Weights of a small model that answers yes/no questions on an image's attributes: fusion encoder layers 8.
Rows from block 3 of the fusion encoder, named by matrix and row number. Rows with one number belong to one neuron. Each number is 200 + 40 x the weight over its row's rms, rounded and kept within 0 to 999. All counts start at 0. After the name is the row's rms in percent of the matrix's.
# gate: MLP gate (fusion_encoder.blocks.3.mlp.gate.weight, 256x128), inputs 0-42
# fc1: MLP up (fusion_encoder.blocks.3.mlp.fc1.weight, 256x128), inputs 0-42
# fc2: MLP down (fusion_encoder.blocks.3.mlp.fc2.weight, 128x256, transposed), outputs 0-42
gate.34,081,265,249,145,219,211,249,167,169,196,217,208,232,188,197,208,170,254,176,199,300,218,266,233,197,177,196,300,234,191,144,214,169,158,165,190,260,228,253,230,179,209,214,236
fc1.34,079,170,175,178,194,290,179,218,253,186,187,163,218,146,250,204,95,145,190,175,190,183,197,220,221,190,233,143,135,197,231,252,197,179,173,170,232,150,211,166,202,164,210,176
fc2.34,105,189,147,190,171,223,206,289,198,202,108,216,223,209,165,256,217,167,211,169,211,183,189,146,165,180,216,132,186,195,202,245,219,179,212,183,123,187,198,208,140,161,204,178
gate.35,105,127,207,224,190,244,195,246,209,150,163,270,235,167,191,198,201,208,186,187,163,143,227,249,129,139,237,152,200,166,145,277,202,167,254,148,226,137,175,206,201,176,183,199
fc1.35,109,97,186,208,176,167,174,228,201,173,162,268,191,191,115,252,228,144,167,157,146,158,231,224,167,180,219,161,186,217,198,201,141,197,284,143,227,139,179,218,200,135,145,162
fc2.35,111,199,175,98,238,158,180,194,192,173,208,221,240,120,249,200,124,248,225,202,246,170,178,262,211,215,220,201,239,299,208,236,207,151,159,187,248,161,201,200,228,140,216,128
gate.36,117,245,177,187,214,194,158,189,241,165,193,150,214,175,200,218,189,263,145,270,265,134,144,211,192,137,234,180,238,240,234,192,250,170,231,142,194,185,264,149,167,168,217,196
fc1.36,107,176,267,161,182,169,205,140,188,212,278,242,165,147,217,185,189,199,210,118,191,236,250,240,245,217,158,252,162,259,197,219,137,199,186,214,294,177,168,280,219,196,220,210
fc2.36,097,193,199,190,162,289,225,192,251,189,188,236,227,197,150,200,157,126,168,136,146,130,256,230,211,162,215,194,146,209,171,242,222,191,182,155,214,149,169,184,168,134,207,146
gate.37,069,229,254,222,184,201,151,215,215,143,171,180,191,240,174,156,237,220,232,210,123,226,221,217,154,163,166,184,145,197,200,221,143,177,201,204,226,254,172,178,209,291,224,224
fc1.37,080,180,237,158,236,282,253,169,192,247,212,184,268,211,231,236,187,216,165,171,173,176,183,224,181,197,236,146,240,188,116,269,301,196,141,201,180,221,182,211,175,184,176,168
fc2.37,098,196,172,246,235,203,198,130,151,161,236,144,240,211,195,151,257,219,232,212,121,218,175,265,170,244,157,203,206,141,192,238,121,196,200,216,228,171,156,223,216,231,161,221
gate.38,088,283,188,218,217,227,176,201,159,202,190,195,239,285,180,195,258,282,145,271,221,152,145,168,174,162,233,210,227,149,193,247,262,182,190,208,144,227,237,145,117,190,180,175
fc1.38,083,117,201,169,144,107,258,231,168,213,213,284,174,145,228,182,172,174,255,141,154,227,251,255,212,242,185,239,217,265,172,174,102,179,236,218,274,194,162,267,257,178,175,219
fc2.38,079,194,228,212,239,230,209,216,271,206,199,221,187,245,115,235,180,101,180,136,173,139,258,175,167,177,193,232,159,165,182,215,187,135,213,163,145,179,174,242,214,125,211,109
gate.39,071,220,237,229,140,225,239,199,173,133,198,274,190,213,208,166,190,188,171,132,179,243,273,231,216,192,232,223,108,179,164,184,171,218,181,254,236,231,161,183,149,187,180,205
fc1.39,075,102,194,300,240,209,220,207,198,161,225,278,226,201,178,169,213,263,251,140,212,255,244,177,224,217,204,210,160,167,172,187,77,248,173,228,228,171,228,197,190,222,155,248
fc2.39,079,137,209,226,173,170,195,227,171,229,249,264,169,154,236,189,218,229,204,221,243,155,259,204,278,144,217,160,206,192,211,167,194,205,165,180,186,153,239,261,183,202,146,255
gate.40,103,139,230,233,178,282,187,196,201,205,190,278,209,238,192,201,214,203,118,237,138,172,243,163,185,124,252,132,167,137,185,231,238,225,155,192,175,224,144,127,140,189,151,197
fc1.40,109,242,185,138,243,137,218,207,194,232,191,161,198,99,245,180,178,217,232,146,242,220,173,193,207,243,194,235,256,290,209,202,149,143,232,242,208,196,253,301,255,207,258,218
fc2.40,116,242,250,191,246,175,233,142,171,256,248,214,238,206,189,182,232,197,153,159,229,231,223,153,206,219,138,262,262,161,161,213,206,126,189,172,173,146,261,230,154,205,62,240
gate.41,055,129,203,149,181,211,216,173,258,198,209,263,285,96,260,173,104,190,168,167,219,143,229,251,223,182,219,145,146,230,183,250,218,123,109,201,263,192,224,264,168,212,215,209
fc1.41,064,228,124,158,190,140,125,218,191,177,239,145,184,196,236,209,208,179,245,228,181,172,149,239,211,214,186,217,237,256,301,180,213,193,243,225,284,154,160,202,240,165,215,205
fc2.41,060,238,248,219,197,165,170,175,291,163,189,219,176,196,141,257,181,204,154,180,267,142,210,245,158,142,239,274,185,262,205,253,237,230,226,128,271,170,214,236,245,179,255,108
gate.42,078,238,217,236,228,191,157,261,165,157,120,220,225,182,200,131,255,264,220,217,147,231,190,175,183,171,218,154,215,191,221,172,187,238,232,205,179,159,249,191,196,219,199,283
fc1.42,065,175,186,202,215,219,218,231,220,197,177,226,159,208,179,173,159,172,194,229,192,188,241,183,201,149,290,183,147,175,199,176,132,264,177,197,190,192,214,231,197,240,299,282
fc2.42,062,153,163,252,173,187,224,245,227,225,213,265,147,209,188,227,253,151,188,152,215,216,282,181,236,223,239,204,167,179,155,187,194,204,191,257,203,250,172,219,203,206,160,227
gate.43,056,248,189,194,165,203,239,179,158,202,209,199,199,269,187,233,231,237,251,234,241,199,194,179,206,198,213,251,214,165,150,133,219,216,206,270,166,307,249,217,160,248,272,212
fc1.43,063,217,237,164,150,274,227,184,207,255,251,190,163,188,282,159,110,182,175,206,195,209,226,185,268,208,204,168,140,207,224,198,288,258,99,229,216,228,122,156,178,188,224,183
fc2.43,065,271,170,144,188,225,238,191,214,233,233,170,271,132,201,235,185,202,198,166,302,229,160,227,212,241,163,230,264,279,169,210,140,170,233,175,256,215,262,255,214,201,187,172
gate.44,112,207,234,191,223,267,164,159,247,178,185,193,188,166,206,153,141,188,146,204,146,155,225,212,180,121,237,136,139,195,244,249,264,176,181,139,197,142,185,201,194,218,197,165
fc1.44,120,207,206,276,178,228,216,176,184,144,223,264,261,246,212,211,178,247,123,246,197,168,235,258,228,163,198,206,184,143,187,175,232,183,159,214,219,217,187,137,123,251,154,257
fc2.44,122,154,137,275,187,183,208,262,183,153,162,187,156,226,173,204,206,255,283,207,126,229,165,255,165,212,247,177,183,206,175,196,160,287,242,232,211,235,128,130,227,207,215,173